Weights of a small image denoising model: 8000 steps, 97500 training examples.
Rows from block 5, named by matrix and row number. Rows with one number belong to one channel. Each number is 50 + 10 x the weight over its row's rms, rounded and kept within 0 to 99. All counts start at 0. After the name is the row's rms in percent of the matrix's.
# convs0: first 3x3 conv (model.enc.1.2.convs.0.weight, 128x128x3x3), inputs 104-127, a 3x3 kernel for each
# convs1: second 3x3 conv (model.enc.1.2.convs.1.weight, 128x128x3x3, transposed), outputs 104-127, a 3x3 kernel for each
convs0.29 106:36 50 55 37 72 48 52 35 44 56 50 51 54 53 45 63 71 58 45 46 38 48 65 54 54 66 58 44 46 54 51 41 61 43 57 59 52 45 36 47 42 52 46 39 51 61 75 71 49 59 46 45 42 35 53 35 57 43 52 55 48 53 53 43 40 50 53 49 52 58 42 53 43 35 38 61 52 38 41 56 51 60 54 59 57 53 58 56 49 48 37 56 42 31 55 58 39 59 49 53 63 52 53 23 34 48 33 58 45 50 42 51 51 36 70 48 42 44 39 67 47 42 26 71 79 43 46 36 55 38 39 64 40 54 47 34 47 49 83 55 45 51 38 51 48 41 40 40 49 49 58 47 51 53 60 35 47 50 56 66 42 50 42 44 49 47 39 56 47 46 56 39 37 71 56 37 45 35 53 35 46 51 38 37 43 40 36 54 47 46 47 48 56 50 40 46 54 52 58 49 56 44 52 40 63 47 64 57 59 41 60 46 53 42 44 64
convs1.29 100:52 62 42 40 46 47 70 40 55 50 45 63 54 48 60 53 66 48 48 56 51 43 45 58 69 58 52 33 34 47 50 45 55 55 46 63 60 47 48 38 38 52 57 45 28 55 55 48 57 37 58 38 49 47 48 44 50 58 48 75 43 52 61 68 65 50 42 73 50 50 35 54 44 39 40 71 20 33 51 36 41 49 71 43 50 60 54 58 43 38 51 52 54 54 44 44 47 49 52 63 65 64 43 52 65 43 31 61 43 30 33 58 38 35 49 59 47 46 53 53 63 62 44 50 47 54 53 56 43 55 57 42 55 46 62 55 32 56 65 59 66 67 64 51 50 46 42 42 45 48 57 50 53 36 52 35 28 52 38 46 39 49 60 61 54 58 39 50 46 58 50 58 46 54 57 39 31 57 51 43 46 62 36 38 33 54 44 43 55 60 41 46 45 49 48 54 61 61 49 60 57 56 51 39 53 51 36 48 45 52 50 49 59 49 54 58
convs0.30 096:52 49 35 38 50 46 41 45 38 66 62 45 58 71 52 66 49 48 54 58 51 50 49 34 50 51 43 46 33 41 49 38 49 40 39 55 65 51 37 61 50 27 42 37 44 49 44 43 47 56 55 41 44 40 64 44 55 50 60 59 52 63 49 61 35 74 61 36 57 53 65 44 55 41 53 42 42 70 56 71 37 56 50 54 35 30 53 58 58 52 52 68 61 60 76 46 60 55 46 71 42 60 40 78 55 46 89 50 55 68 59 59 57 49 58 57 66 56 49 55 56 47 55 45 31 54 49 59 50 42 35 39 32 37 58 55 53 52 56 56 61 39 41 53 57 46 59 55 49 48 59 45 49 42 54 43 55 30 46 59 42 63 62 49 53 45 60 63 26 47 58 45 65 46 26 41 83 72 63 54 37 51 53 34 49 41 61 55 59 50 51 65 67 57 50 63 44 53 60 45 45 63 40 39 59 51 47 49 46 51 50 29 35 42 49 49
convs1.30 103:67 57 50 55 44 53 64 46 48 59 56 46 56 39 42 49 46 38 50 58 67 60 46 67 45 48 49 61 56 45 65 53 48 76 65 49 45 51 58 52 53 49 51 57 62 57 63 60 57 59 70 65 65 44 49 21 30 66 29 47 60 31 47 62 42 43 33 63 52 21 61 52 53 51 60 29 47 60 35 68 45 52 37 41 43 59 55 44 40 44 55 57 46 49 27 43 46 30 49 53 26 33 56 56 59 43 80 65 50 39 34 45 37 40 43 36 34 44 59 60 39 35 37 38 44 41 31 59 43 42 46 52 45 41 49 40 52 63 37 37 42 46 48 66 52 58 48 46 59 35 47 49 45 49 45 41 56 40 30 46 44 40 53 42 54 52 46 49 46 45 52 48 47 29 23 55 64 45 51 51 58 50 40 41 38 72 29 49 58 68 59 57 50 55 51 65 50 45 51 51 41 52 45 51 47 52 60 48 54 39 43 48 37 50 43 39
convs0.31 092:60 37 48 67 50 54 49 20 26 58 55 47 59 58 50 50 52 45 65 38 56 73 46 40 44 43 40 48 39 48 45 45 57 54 59 51 53 30 58 60 55 53 39 47 44 34 52 58 27 38 32 38 39 52 42 33 46 38 28 57 51 41 37 43 45 51 67 45 42 37 53 54 35 45 52 44 41 61 48 46 44 67 78 63 43 64 53 58 50 55 48 37 68 52 48 45 39 57 39 46 24 56 39 23 32 56 37 65 58 52 59 53 55 36 56 30 43 54 55 50 49 50 42 34 56 45 28 52 33 64 50 47 57 56 56 49 62 64 47 36 42 55 48 59 49 41 54 51 41 34 42 24 41 54 66 65 40 45 52 44 39 42 43 46 37 35 43 53 50 56 53 40 39 42 48 56 43 50 30 57 68 47 55 67 63 58 60 48 68 59 53 55 39 47 43 52 45 42 60 58 48 36 43 60 48 43 51 43 35 44 62 22 54 52 49 47
convs1.31 095:49 53 38 53 53 44 49 42 60 51 41 38 64 60 52 67 51 53 52 52 51 51 55 51 34 48 60 38 47 48 62 52 50 63 59 50 43 50 43 49 60 52 44 61 52 49 65 61 55 46 66 58 46 41 54 47 51 53 33 62 46 45 46 63 50 68 55 61 55 50 56 40 47 60 48 47 57 59 55 41 54 33 57 44 55 35 56 44 38 55 64 53 71 53 42 54 44 35 49 49 53 57 63 53 67 43 39 45 49 34 54 66 52 63 34 50 43 40 41 56 50 35 48 52 51 43 51 43 32 69 41 45 48 38 46 57 64 62 40 48 33 28 40 59 47 66 56 64 67 52 44 56 56 54 51 50 53 48 48 35 52 51 43 40 42 48 44 60 49 63 49 63 72 58 39 39 38 50 65 66 61 45 39 41 61 71 64 64 64 49 49 45 51 44 59 83 62 38 57 36 38 60 52 63 37 42 48 47 48 47 55 59 36 47 52 55
convs0.32 106:45 66 49 48 42 49 57 52 44 43 60 46 51 62 58 43 74 69 56 46 38 55 55 68 49 53 48 41 41 55 50 65 47 57 51 52 44 57 59 47 48 32 50 50 28 53 75 43 48 29 37 70 45 37 44 55 48 33 27 53 41 31 48 49 46 47 37 63 62 47 53 55 37 49 42 36 35 33 61 63 49 57 36 52 45 54 48 60 41 62 37 54 63 44 51 56 45 61 66 51 76 65 44 45 51 68 73 58 57 39 33 42 26 34 30 28 41 49 62 50 53 63 46 44 47 54 53 54 57 43 50 50 44 51 50 65 48 62 37 29 43 54 53 45 53 44 50 45 45 64 47 62 44 62 57 40 60 64 56 45 57 58 50 37 38 48 64 44 52 54 49 56 67 49 45 39 30 47 50 64 47 38 30 62 39 39 48 51 41 48 66 47 31 50 56 41 40 54 57 52 51 53 53 54 45 53 56 55 42 41 53 61 60 51 73 60
convs1.32 101:39 65 52 51 59 46 51 57 42 46 32 54 59 35 51 53 55 66 40 50 44 46 63 37 53 80 45 38 49 54 51 54 67 55 48 53 47 40 44 43 84 50 49 54 53 72 57 45 54 47 55 67 33 50 65 70 54 44 54 80 49 36 60 68 46 50 51 51 49 46 50 60 56 65 40 60 82 50 59 39 48 40 56 32 47 59 44 47 32 45 42 53 41 49 58 43 55 43 37 43 68 44 48 78 57 51 53 55 50 26 41 28 17 39 41 32 54 41 40 54 48 35 59 41 27 30 60 64 49 53 57 56 49 59 47 52 45 34 33 43 63 48 58 44 44 49 60 42 48 66 51 54 43 61 49 65 58 62 48 56 48 40 53 51 44 42 48 46 60 58 65 53 50 43 47 46 42 55 44 51 49 43 70 64 33 31 58 73 44 43 63 50 54 49 53 36 29 68 45 45 54 52 43 52 48 48 49 43 42 46 30 39 54 48 51 55
convs0.33 109:46 54 49 54 46 48 52 40 40 51 41 44 47 46 69 41 69 69 31 39 55 46 53 47 56 44 39 32 49 44 40 54 44 46 50 50 64 38 53 33 35 41 43 49 32 61 60 39 54 90 64 51 46 52 62 56 54 35 57 62 59 47 46 43 46 60 41 59 51 43 60 54 57 59 55 42 43 40 46 54 47 44 46 51 47 39 41 39 54 64 39 47 50 40 47 47 46 47 54 59 67 58 53 17 50 53 48 41 63 44 49 38 46 54 68 61 52 58 55 36 51 46 70 64 50 57 62 69 56 50 44 57 57 49 53 68 60 40 39 49 48 55 24 28 47 47 46 47 53 49 51 60 61 54 37 53 35 41 52 49 44 49 34 55 42 55 29 39 53 44 49 35 41 58 43 72 64 41 49 61 55 49 31 52 27 38 32 50 58 47 48 47 45 56 39 42 37 47 46 45 46 56 54 56 65 47 53 45 57 51 48 43 33 53 54 38
convs1.33 111:49 39 56 55 59 37 47 59 65 45 45 45 33 39 58 49 52 67 55 45 40 48 50 61 26 63 58 48 41 48 45 45 44 46 64 52 58 44 54 70 50 35 41 66 49 47 46 54 44 41 55 51 36 48 41 66 45 40 52 60 50 58 38 44 39 46 47 33 32 51 50 39 45 37 53 61 73 54 50 47 53 40 42 46 37 63 28 55 49 52 53 59 42 50 39 37 46 57 47 54 56 39 58 75 58 41 42 42 57 52 57 59 48 40 49 48 50 56 66 56 55 36 33 47 61 62 40 51 54 50 46 56 54 53 54 77 50 44 93 55 42 50 47 39 51 41 51 46 38 66 53 54 61 55 64 40 46 47 59 52 57 57 55 57 44 55 65 45 55 61 61 47 54 43 51 60 43 45 35 61 49 34 63 63 81 33 79 38 51 40 58 45 38 59 49 64 58 53 53 52 42 50 52 36 50 38 43 54 41 42 56 38 42 49 47 41
convs0.34 108:50 41 38 32 51 48 35 58 45 53 43 40 60 37 37 63 34 37 66 47 46 63 60 59 53 45 60 45 44 37 52 36 53 55 56 46 63 45 42 51 37 57 63 67 50 51 30 30 34 16 36 45 37 47 40 41 59 35 51 54 51 51 56 56 44 52 36 56 49 48 39 56 62 49 54 44 37 65 51 41 38 56 74 60 49 57 37 61 41 49 58 47 42 37 48 59 47 47 51 46 38 49 33 57 45 53 32 43 53 59 63 46 62 57 37 60 38 66 50 43 62 50 53 48 47 44 46 46 50 47 29 40 51 48 47 71 39 33 08 60 56 46 42 61 51 49 50 66 48 53 49 55 54 51 60 50 51 59 60 53 60 48 50 52 59 51 47 47 49 55 64 44 45 41 42 58 52 56 53 46 62 71 88 74 70 49 39 59 41 45 51 47 35 82 43 58 52 53 52 55 51 43 58 61 37 58 32 50 40 54 59 29 45 57 54 35
convs1.34 106:55 51 36 49 53 55 34 27 50 60 60 49 49 61 69 43 50 67 50 57 48 46 40 45 47 42 26 50 51 49 51 36 60 44 60 51 48 37 48 42 28 67 51 49 46 50 59 38 69 44 62 62 82 62 47 41 52 56 40 58 53 77 48 38 42 57 53 36 48 51 52 38 43 63 56 41 28 27 36 20 40 48 49 54 79 51 73 58 50 52 62 43 47 49 56 59 48 45 44 59 62 53 41 46 49 46 55 51 46 50 48 38 43 44 51 55 50 43 52 39 50 41 44 46 47 43 36 48 42 44 30 51 44 52 57 43 53 62 32 36 61 32 40 42 46 46 42 51 59 41 47 61 45 51 46 56 43 29 47 37 42 53 65 39 50 66 31 46 38 58 31 49 49 66 38 60 47 38 34 45 58 47 83 53 45 22 18 29 44 54 56 39 54 26 67 54 49 47 49 56 51 41 67 53 56 60 47 57 45 56 56 70 35 50 53 44
convs0.35 094:53 43 53 59 62 37 49 52 52 54 55 48 56 65 60 53 47 46 53 47 52 70 45 45 45 54 30 45 51 50 53 59 54 52 54 42 52 42 47 52 60 63 31 60 55 55 56 51 39 59 33 52 49 52 40 51 61 50 46 43 57 61 42 38 44 56 65 46 60 46 52 37 31 49 47 50 43 63 60 37 58 51 47 61 41 37 53 42 41 47 25 52 54 44 54 48 64 58 56 65 60 50 38 27 63 62 19 42 30 46 39 46 53 64 41 64 66 57 39 49 65 58 54 43 49 54 56 67 49 60 73 32 50 72 38 43 41 47 61 64 57 38 59 55 49 44 53 46 49 47 62 53 45 46 51 45 45 45 37 47 64 49 42 54 50 48 54 42 50 35 46 33 57 31 35 52 49 55 31 53 54 42 39 55 58 32 52 52 56 48 49 41 38 51 64 43 51 59 63 36 57 51 40 52 62 41 43 55 64 47 57 52 42 67 38 56
convs1.35 097:47 33 44 56 41 39 55 43 46 45 46 34 39 42 49 47 53 42 58 45 41 42 60 52 47 73 42 52 63 48 47 52 40 54 52 39 46 44 56 38 73 60 45 34 45 35 56 55 57 50 57 49 49 36 43 48 40 46 47 55 49 49 56 42 38 56 45 46 57 56 52 53 39 53 45 63 71 53 49 53 51 54 39 56 55 49 66 45 59 49 45 46 50 50 37 40 61 47 70 55 74 59 52 55 43 48 29 29 44 41 74 46 35 57 34 63 58 59 46 49 50 40 38 65 60 33 51 62 62 46 50 59 55 50 47 64 48 60 55 47 30 62 51 57 55 61 26 56 48 51 48 44 58 38 58 52 46 53 46 39 58 50 41 39 60 58 47 50 53 55 47 53 54 44 51 38 35 61 61 54 37 62 50 59 38 62 58 81 43 46 45 52 47 50 53 53 48 36 50 73 47 48 67 42 49 63 36 51 55 52 57 52 43 38 55 44
convs0.36 100:53 36 49 46 40 37 48 57 33 65 43 44 55 54 41 60 49 49 38 54 61 58 35 41 59 60 39 63 54 42 51 51 46 40 53 51 54 70 52 39 58 51 55 38 65 58 42 34 45 37 38 55 71 41 28 35 33 43 44 40 55 61 44 46 51 58 50 44 52 56 71 40 30 40 52 69 62 62 57 55 48 57 61 62 44 62 52 53 58 36 61 41 36 46 44 47 41 54 48 53 62 60 40 64 67 52 55 52 48 54 42 37 39 48 27 47 37 49 59 57 40 54 37 51 45 48 46 42 42 67 69 42 51 53 62 73 28 44 22 35 39 33 63 47 53 36 41 47 50 45 46 49 38 51 50 64 39 44 59 41 47 56 42 61 38 42 43 49 54 51 55 52 44 29 50 49 32 66 63 64 38 62 72 64 65 75 62 38 28 62 43 48 31 50 52 48 55 45 49 46 46 50 47 55 43 51 55 61 57 54 52 65 50 46 49 49
convs1.36 099:44 50 42 47 35 57 25 72 40 61 54 49 50 45 61 54 64 52 57 59 48 50 51 43 54 54 59 52 48 47 48 50 62 52 50 49 49 45 53 40 40 45 49 59 55 47 19 46 57 56 62 67 68 41 61 37 53 48 64 65 54 64 43 50 60 51 47 42 42 42 45 49 54 49 45 40 24 57 39 45 48 47 37 52 49 53 53 43 43 53 52 61 58 43 58 58 44 51 38 57 43 42 49 40 67 48 56 55 45 46 23 40 36 23 59 55 72 41 47 34 47 37 40 42 45 50 54 36 44 48 56 56 51 74 62 40 37 52 36 35 64 43 61 45 49 51 50 50 60 51 56 63 61 51 48 78 41 60 56 47 51 53 57 45 57 45 45 52 43 47 45 58 58 54 46 45 65 42 55 65 65 65 37 27 15 33 24 25 63 52 49 41 50 52 49 44 54 53 49 57 44 44 59 47 61 50 47 51 57 55 62 32 44 50 47 46
convs0.37 097:72 46 40 55 73 53 38 56 72 39 57 72 45 47 46 39 52 43 47 65 52 40 43 38 65 58 41 63 50 32 67 60 43 59 61 34 39 62 50 49 50 58 42 62 59 53 53 58 57 49 47 52 65 75 41 43 46 47 31 45 51 57 51 45 56 67 48 30 49 41 50 43 70 39 39 50 34 52 38 36 66 61 70 49 42 46 48 52 44 53 41 53 38 35 60 57 47 43 48 49 46 28 65 48 43 34 39 46 51 58 45 69 71 68 56 53 62 46 63 70 42 61 52 30 60 49 58 58 51 61 67 84 59 47 53 54 51 39 53 48 46 51 59 57 41 46 55 32 46 58 44 45 44 49 50 57 55 59 41 52 43 44 44 59 58 63 48 51 52 46 44 46 62 50 19 43 71 43 27 66 47 44 63 34 56 44 52 63 52 42 39 58 51 36 44 54 48 61 43 48 59 49 36 46 39 44 43 46 50 47 53 82 58 52 59 49
convs1.37 104:44 70 68 46 33 40 53 44 31 58 54 54 51 39 41 46 41 64 52 60 50 55 55 50 50 47 64 67 53 50 53 53 30 57 43 52 59 44 50 61 68 46 62 47 62 53 39 49 61 56 46 46 40 44 47 48 46 61 59 53 61 53 59 66 51 51 42 51 56 35 49 51 30 58 43 55 64 59 49 50 57 46 55 38 54 55 44 48 34 36 47 39 50 42 27 42 70 36 47 54 54 52 56 63 57 50 68 54 56 42 38 31 29 40 44 26 58 39 48 52 50 41 35 37 48 71 57 51 51 59 44 54 49 36 56 37 41 49 45 46 44 56 49 45 56 58 56 50 56 59 46 56 62 54 50 66 49 37 48 41 51 58 35 53 52 50 65 59 57 51 62 26 56 67 40 50 70 43 49 55 41 46 47 41 40 47 51 44 40 49 35 44 49 60 50 53 36 52 42 49 52 45 53 59 28 51 66 49 55 43 43 51 54 48 53 53
convs0.38 097:29 19 52 32 73 69 49 39 53 53 34 59 54 50 45 56 53 48 46 40 50 57 49 46 45 52 49 46 38 41 32 48 55 58 52 51 63 66 60 41 39 39 36 31 34 36 52 58 48 51 43 58 45 46 55 48 52 58 44 44 41 62 47 62 45 47 29 33 36 52 62 39 41 37 53 59 55 62 47 47 48 35 52 38 73 51 53 63 56 52 51 42 43 46 47 45 41 47 49 51 72 44 39 74 60 55 60 57 52 45 42 48 32 30 50 43 40 55 41 47 59 51 49 60 65 47 55 64 55 46 30 64 43 51 47 56 49 55 30 51 36 33 42 53 45 41 53 42 50 47 59 67 55 45 58 53 43 67 34 51 46 61 54 37 37 53 47 44 37 48 54 67 60 60 53 51 57 52 53 39 57 53 42 49 49 52 42 40 58 46 46 62 49 68 41 58 50 63 48 36 51 43 61 55 47 69 55 46 41 64 58 50 61 52 55 56
convs1.38 102:57 49 46 39 51 43 41 42 57 43 44 52 53 46 48 51 66 43 50 59 64 61 46 46 43 50 61 40 64 45 70 46 61 59 53 52 72 73 59 55 48 58 44 39 51 48 70 41 55 43 53 61 44 48 57 57 51 59 47 48 51 48 48 49 46 52 80 68 56 59 52 44 57 49 46 50 50 37 48 49 49 61 61 63 74 54 39 61 70 62 48 53 45 63 41 51 55 61 55 45 61 44 52 81 47 52 54 49 49 44 56 59 52 51 52 47 54 59 46 45 47 46 35 57 54 55 60 49 47 55 49 46 61 48 51 54 42 77 36 48 49 31 53 52 46 45 52 51 58 53 44 59 52 49 48 56 60 44 51 40 51 50 46 46 45 53 54 61 52 53 45 42 52 56 58 62 55 47 46 51 40 44 65 59 40 61 42 52 61 57 71 49 57 45 62 48 48 48 43 47 42 47 34 51 41 45 52 49 63 57 48 51 51 51 46 47
convs0.39 099:56 56 42 39 32 37 42 28 49 49 58 61 58 59 61 48 46 57 39 41 53 49 58 68 46 49 51 47 40 43 39 54 46 39 55 67 52 53 45 23 54 68 50 64 41 49 54 44 50 68 41 54 46 40 48 54 60 52 43 25 44 43 49 44 54 54 38 53 37 38 50 65 63 52 50 63 48 50 47 28 56 46 54 54 43 44 38 36 53 65 54 66 50 54 62 59 53 48 46 60 54 42 54 43 33 48 33 36 69 53 38 53 52 57 66 61 32 57 66 60 61 58 75 57 76 57 61 69 44 53 65 64 48 53 13 56 63 62 42 53 45 67 51 42 52 49 42 51 44 43 58 59 47 49 64 40 54 40 56 53 47 49 52 52 52 58 63 55 55 41 58 47 47 49 48 45 44 40 45 54 46 51 42 58 48 56 58 59 44 55 47 62 52 41 54 57 43 64 29 30 56 36 39 51 49 58 56 50 43 49 65 60 53 60 60 39
convs1.39 100:61 45 52 57 68 59 50 44 60 46 52 56 35 28 50 46 44 51 61 37 45 54 46 38 66 60 36 47 48 61 51 46 51 61 51 57 61 55 47 45 63 55 49 51 40 43 42 58 32 44 57 32 57 55 33 51 60 51 53 60 45 52 60 31 47 65 47 47 55 47 37 30 53 64 42 54 62 52 53 42 41 55 69 43 39 45 50 42 51 51 46 45 38 56 54 69 56 53 53 46 48 45 57 65 54 47 60 46 63 49 36 57 52 58 51 54 32 36 43 37 55 38 57 33 42 47 50 47 57 46 44 46 42 46 34 60 62 68 85 60 54 50 53 59 51 49 53 50 49 54 61 47 58 61 50 48 50 54 59 62 43 41 46 49 46 40 45 53 51 43 43 40 35 54 61 41 51 40 51 37 47 43 33 57 42 37 38 31 61 55 48 51 42 56 56 33 45 47 55 61 55 47 51 52 56 50 43 54 48 57 46 44 52 54 37 39
convs0.40 103:56 49 54 47 57 53 50 39 52 60 46 32 58 65 55 36 32 58 57 52 48 57 53 47 36 58 40 45 54 47 62 56 52 50 63 53 52 47 44 33 68 43 45 60 61 33 52 59 59 43 53 67 68 68 51 36 46 52 33 43 47 63 43 63 32 50 47 32 36 57 41 57 54 43 31 53 56 28 65 59 50 48 43 51 53 37 50 46 45 56 32 31 47 46 33 50 47 44 48 42 37 42 38 50 36 48 42 39 54 61 54 54 49 50 50 61 54 46 55 51 48 54 73 52 33 48 51 66 59 63 61 50 68 32 42 65 61 46 40 52 42 59 70 38 56 61 49 62 65 47 64 59 58 46 58 56 27 51 46 44 56 64 50 43 59 61 64 44 52 43 36 46 64 61 35 09 48 59 35 43 67 50 40 54 41 43 45 33 64 40 54 48 24 38 53 39 51 38 49 41 46 41 44 50 32 48 48 57 54 52 45 49 49 43 56 52
convs1.40 102:57 54 42 46 54 54 36 63 46 26 46 49 41 52 50 54 52 45 38 39 67 46 50 65 45 37 52 47 49 39 54 47 44 63 51 45 53 41 58 71 39 43 54 48 52 38 43 45 57 61 39 65 50 48 44 40 53 54 59 45 40 33 33 49 48 45 65 79 54 48 53 55 50 40 43 49 53 52 47 44 46 40 37 59 43 76 70 47 61 51 48 57 53 46 56 45 53 71 67 57 53 43 63 49 46 59 59 51 44 49 55 38 38 30 54 38 46 44 76 48 31 58 50 36 44 57 57 52 56 40 39 47 47 47 55 56 51 57 48 38 43 37 56 67 51 43 43 61 27 34 58 34 44 47 44 47 39 46 50 48 34 52 39 47 36 54 60 46 54 48 49 43 43 42 59 80 80 48 42 58 46 57 42 44 74 62 68 63 42 47 39 56 48 57 64 48 49 52 45 52 54 46 47 52 37 53 57 57 42 52 42 42 58 40 43 57
convs0.41 096:47 85 35 43 57 39 46 38 45 47 25 33 44 33 28 54 54 42 49 45 59 44 46 41 51 55 63 60 55 51 61 54 68 52 65 56 53 67 56 55 54 54 56 52 49 51 47 62 69 56 63 32 51 44 50 35 55 42 51 52 46 58 54 46 40 47 35 59 51 58 54 49 40 45 61 45 41 48 44 65 59 50 53 43 50 39 39 49 33 48 46 38 37 42 56 57 47 66 52 46 57 48 31 59 56 51 69 52 44 33 50 43 41 50 41 37 46 66 54 48 54 28 47 36 51 43 63 61 65 63 62 69 55 68 61 52 50 56 53 50 55 47 63 43 51 64 61 50 59 50 47 42 52 46 62 41 48 51 32 29 43 39 47 56 57 51 38 62 50 42 45 65 47 51 43 76 56 48 53 41 43 52 44 44 55 38 59 41 54 58 60 49 33 33 36 44 34 43 52 61 59 51 36 43 53 42 45 49 55 46 48 49 60 55 79 58
convs1.41 093:56 25 42 43 41 55 55 44 63 44 50 55 43 48 49 46 59 51 58 42 40 56 53 50 53 59 31 63 61 42 65 70 45 51 49 36 55 65 35 55 33 39 43 50 31 55 52 54 59 54 40 40 57 57 70 53 43 59 37 30 48 47 41 58 30 39 55 34 46 48 53 48 59 25 54 50 25 47 72 59 56 53 44 59 49 34 46 55 53 43 49 34 44 68 47 56 60 65 47 46 44 45 49 43 50 55 54 55 65 59 45 51 71 57 51 58 54 48 41 50 60 61 24 39 35 36 55 52 56 42 43 47 30 32 48 60 47 62 49 67 62 46 55 45 50 52 54 51 44 46 41 26 57 48 52 46 66 54 54 66 57 56 59 41 52 51 46 53 40 42 55 52 49 57 35 36 48 51 42 37 50 30 40 62 41 39 50 54 71 42 36 35 57 47 42 48 49 47 41 49 51 47 42 52 51 53 45 45 40 48 36 57 54 36 50 56
convs0.42 100:59 52 54 45 58 58 59 63 52 63 61 57 46 55 39 48 40 49 43 51 51 56 44 51 62 51 49 52 44 57 58 48 46 52 50 50 53 55 58 41 63 52 48 52 56 49 42 61 31 28 53 65 66 59 50 44 32 39 43 39 53 46 58 48 32 64 40 52 44 68 50 41 51 58 57 42 39 37 52 47 30 42 47 39 44 50 38 50 50 52 52 46 49 62 59 53 45 67 58 43 56 48 38 59 50 57 52 47 47 53 45 55 38 45 39 62 54 52 70 50 49 46 42 48 45 56 37 48 62 78 94 53 28 61 36 41 64 48 46 33 52 62 67 74 39 48 47 50 77 52 57 42 54 50 31 43 55 08 38 47 39 52 64 55 33 56 66 49 51 51 49 39 34 52 34 43 47 55 29 40 48 51 31 67 30 39 55 23 39 56 47 48 34 44 53 63 42 54 54 47 42 31 37 56 51 38 42 48 44 33 65 76 39 44 49 47
convs1.42 096:43 55 64 44 61 50 68 57 43 40 61 49 61 57 50 43 30 32 54 57 41 45 61 52 46 50 45 47 55 58 45 69 64 51 66 44 48 55 41 32 45 58 33 48 51 57 42 36 54 71 67 37 52 52 40 61 56 50 81 60 58 64 62 44 56 43 64 58 47 40 44 54 48 65 43 45 53 44 45 51 51 49 58 42 47 68 54 55 51 61 58 40 52 54 51 53 52 32 36 48 43 49 56 33 46 49 33 33 59 39 52 49 49 54 43 51 67 54 41 54 38 57 54 45 47 61 40 50 62 55 45 63 40 40 58 44 44 54 35 18 49 31 35 57 45 50 47 55 40 58 55 54 57 47 64 46 56 89 70 67 72 49 31 62 55 43 49 45 47 49 41 56 55 43 60 45 54 58 43 45 55 71 40 63 74 41 72 41 55 44 53 43 32 64 51 63 61 44 61 48 51 58 58 55 42 54 53 62 43 35 45 19 41 33 45 52
convs0.43 104:31 34 52 46 45 55 42 42 30 45 53 47 44 54 58 66 40 42 56 56 51 44 40 44 59 48 44 54 60 53 30 43 36 44 59 54 43 46 58 81 44 44 67 36 47 59 49 48 36 45 28 46 41 41 56 54 63 49 52 45 29 42 45 53 37 48 56 60 43 48 46 32 47 38 33 31 52 50 46 55 60 43 65 55 65 49 54 48 52 35 64 56 54 59 38 44 43 66 55 47 48 67 44 36 44 54 46 48 34 63 55 61 76 56 44 37 33 35 19 48 68 70 61 53 44 65 44 53 51 47 63 69 50 59 64 40 41 46 61 51 55 54 63 55 37 36 42 48 64 42 42 49 43 49 45 44 62 40 49 48 50 44 54 62 45 49 57 51 37 38 59 44 55 58 53 34 64 49 45 47 48 57 60 62 63 58 54 38 44 45 34 47 52 50 45 46 47 49 70 55 52 42 50 52 43 46 53 53 47 42 56 66 52 55 47 55
convs1.43 108:41 42 74 45 28 38 38 62 41 39 43 43 52 48 46 59 44 48 42 39 44 60 67 56 45 49 59 48 54 63 68 69 47 50 51 57 50 58 49 58 58 31 43 45 59 54 45 36 50 48 56 51 38 46 39 44 54 41 43 40 60 52 52 49 48 31 39 25 28 64 53 35 39 46 39 63 59 42 52 61 60 53 62 48 39 41 32 49 53 47 49 46 49 61 61 34 57 56 33 49 56 46 49 55 41 38 58 45 61 53 64 59 25 46 59 63 53 43 38 44 51 40 41 55 80 65 44 44 45 61 46 57 55 63 57 58 65 35 44 32 35 27 61 51 54 57 58 52 40 52 47 59 61 68 56 61 53 41 49 56 63 53 40 44 40 58 48 25 54 34 47 47 38 44 47 63 51 44 59 69 50 41 58 66 56 54 44 26 24 57 51 46 47 46 55 57 36 49 33 45 36 45 42 35 63 49 54 48 47 46 38 23 41 48 34 40
convs0.44 090:39 43 64 42 44 27 56 38 60 50 49 55 52 56 68 53 64 50 58 47 44 39 52 36 44 37 41 52 45 59 47 57 48 62 54 45 46 60 42 55 43 42 55 51 54 53 43 37 56 49 41 50 69 39 35 52 41 36 50 44 47 37 42 49 45 51 35 45 64 42 40 44 54 63 43 49 54 60 29 55 37 56 39 46 47 60 63 41 67 44 51 53 55 41 71 63 61 69 55 55 45 54 41 51 36 36 56 39 40 30 42 40 58 44 50 46 59 51 29 56 61 42 54 54 57 53 41 45 65 48 74 72 58 55 54 53 48 52 39 67 51 59 61 42 48 50 34 52 54 60 37 54 46 53 56 41 40 43 36 46 46 37 45 49 41 64 59 46 63 56 56 71 53 17 51 25 43 27 45 55 55 49 47 44 47 43 42 58 63 59 48 46 46 47 56 57 51 55 50 38 54 44 39 43 34 21 52 41 45 46 55 81 57 62 35 51
convs1.44 098:59 60 41 54 52 54 39 65 47 61 51 42 42 50 48 47 57 45 52 45 57 50 44 37 52 45 41 42 51 32 56 53 50 48 52 56 50 57 37 57 44 42 41 54 63 49 57 46 58 60 49 48 39 44 62 54 39 57 45 45 62 46 43 44 32 54 40 56 49 53 57 35 45 55 54 21 39 37 58 41 53 61 52 57 51 53 65 43 65 56 46 36 50 53 35 60 50 48 27 52 55 61 46 50 39 53 49 55 44 63 47 58 59 60 54 57 62 57 72 32 44 56 52 42 68 53 54 49 46 41 56 49 52 37 37 42 41 60 62 71 44 57 42 37 49 38 78 51 44 51 64 52 58 59 51 46 55 66 41 57 51 40 52 63 31 68 59 62 56 61 47 46 55 56 54 55 41 53 54 32 50 55 52 47 51 47 48 58 64 58 65 53 64 55 46 55 61 56 61 61 58 59 56 63 40 56 50 43 51 45 39 34 65 40 34 41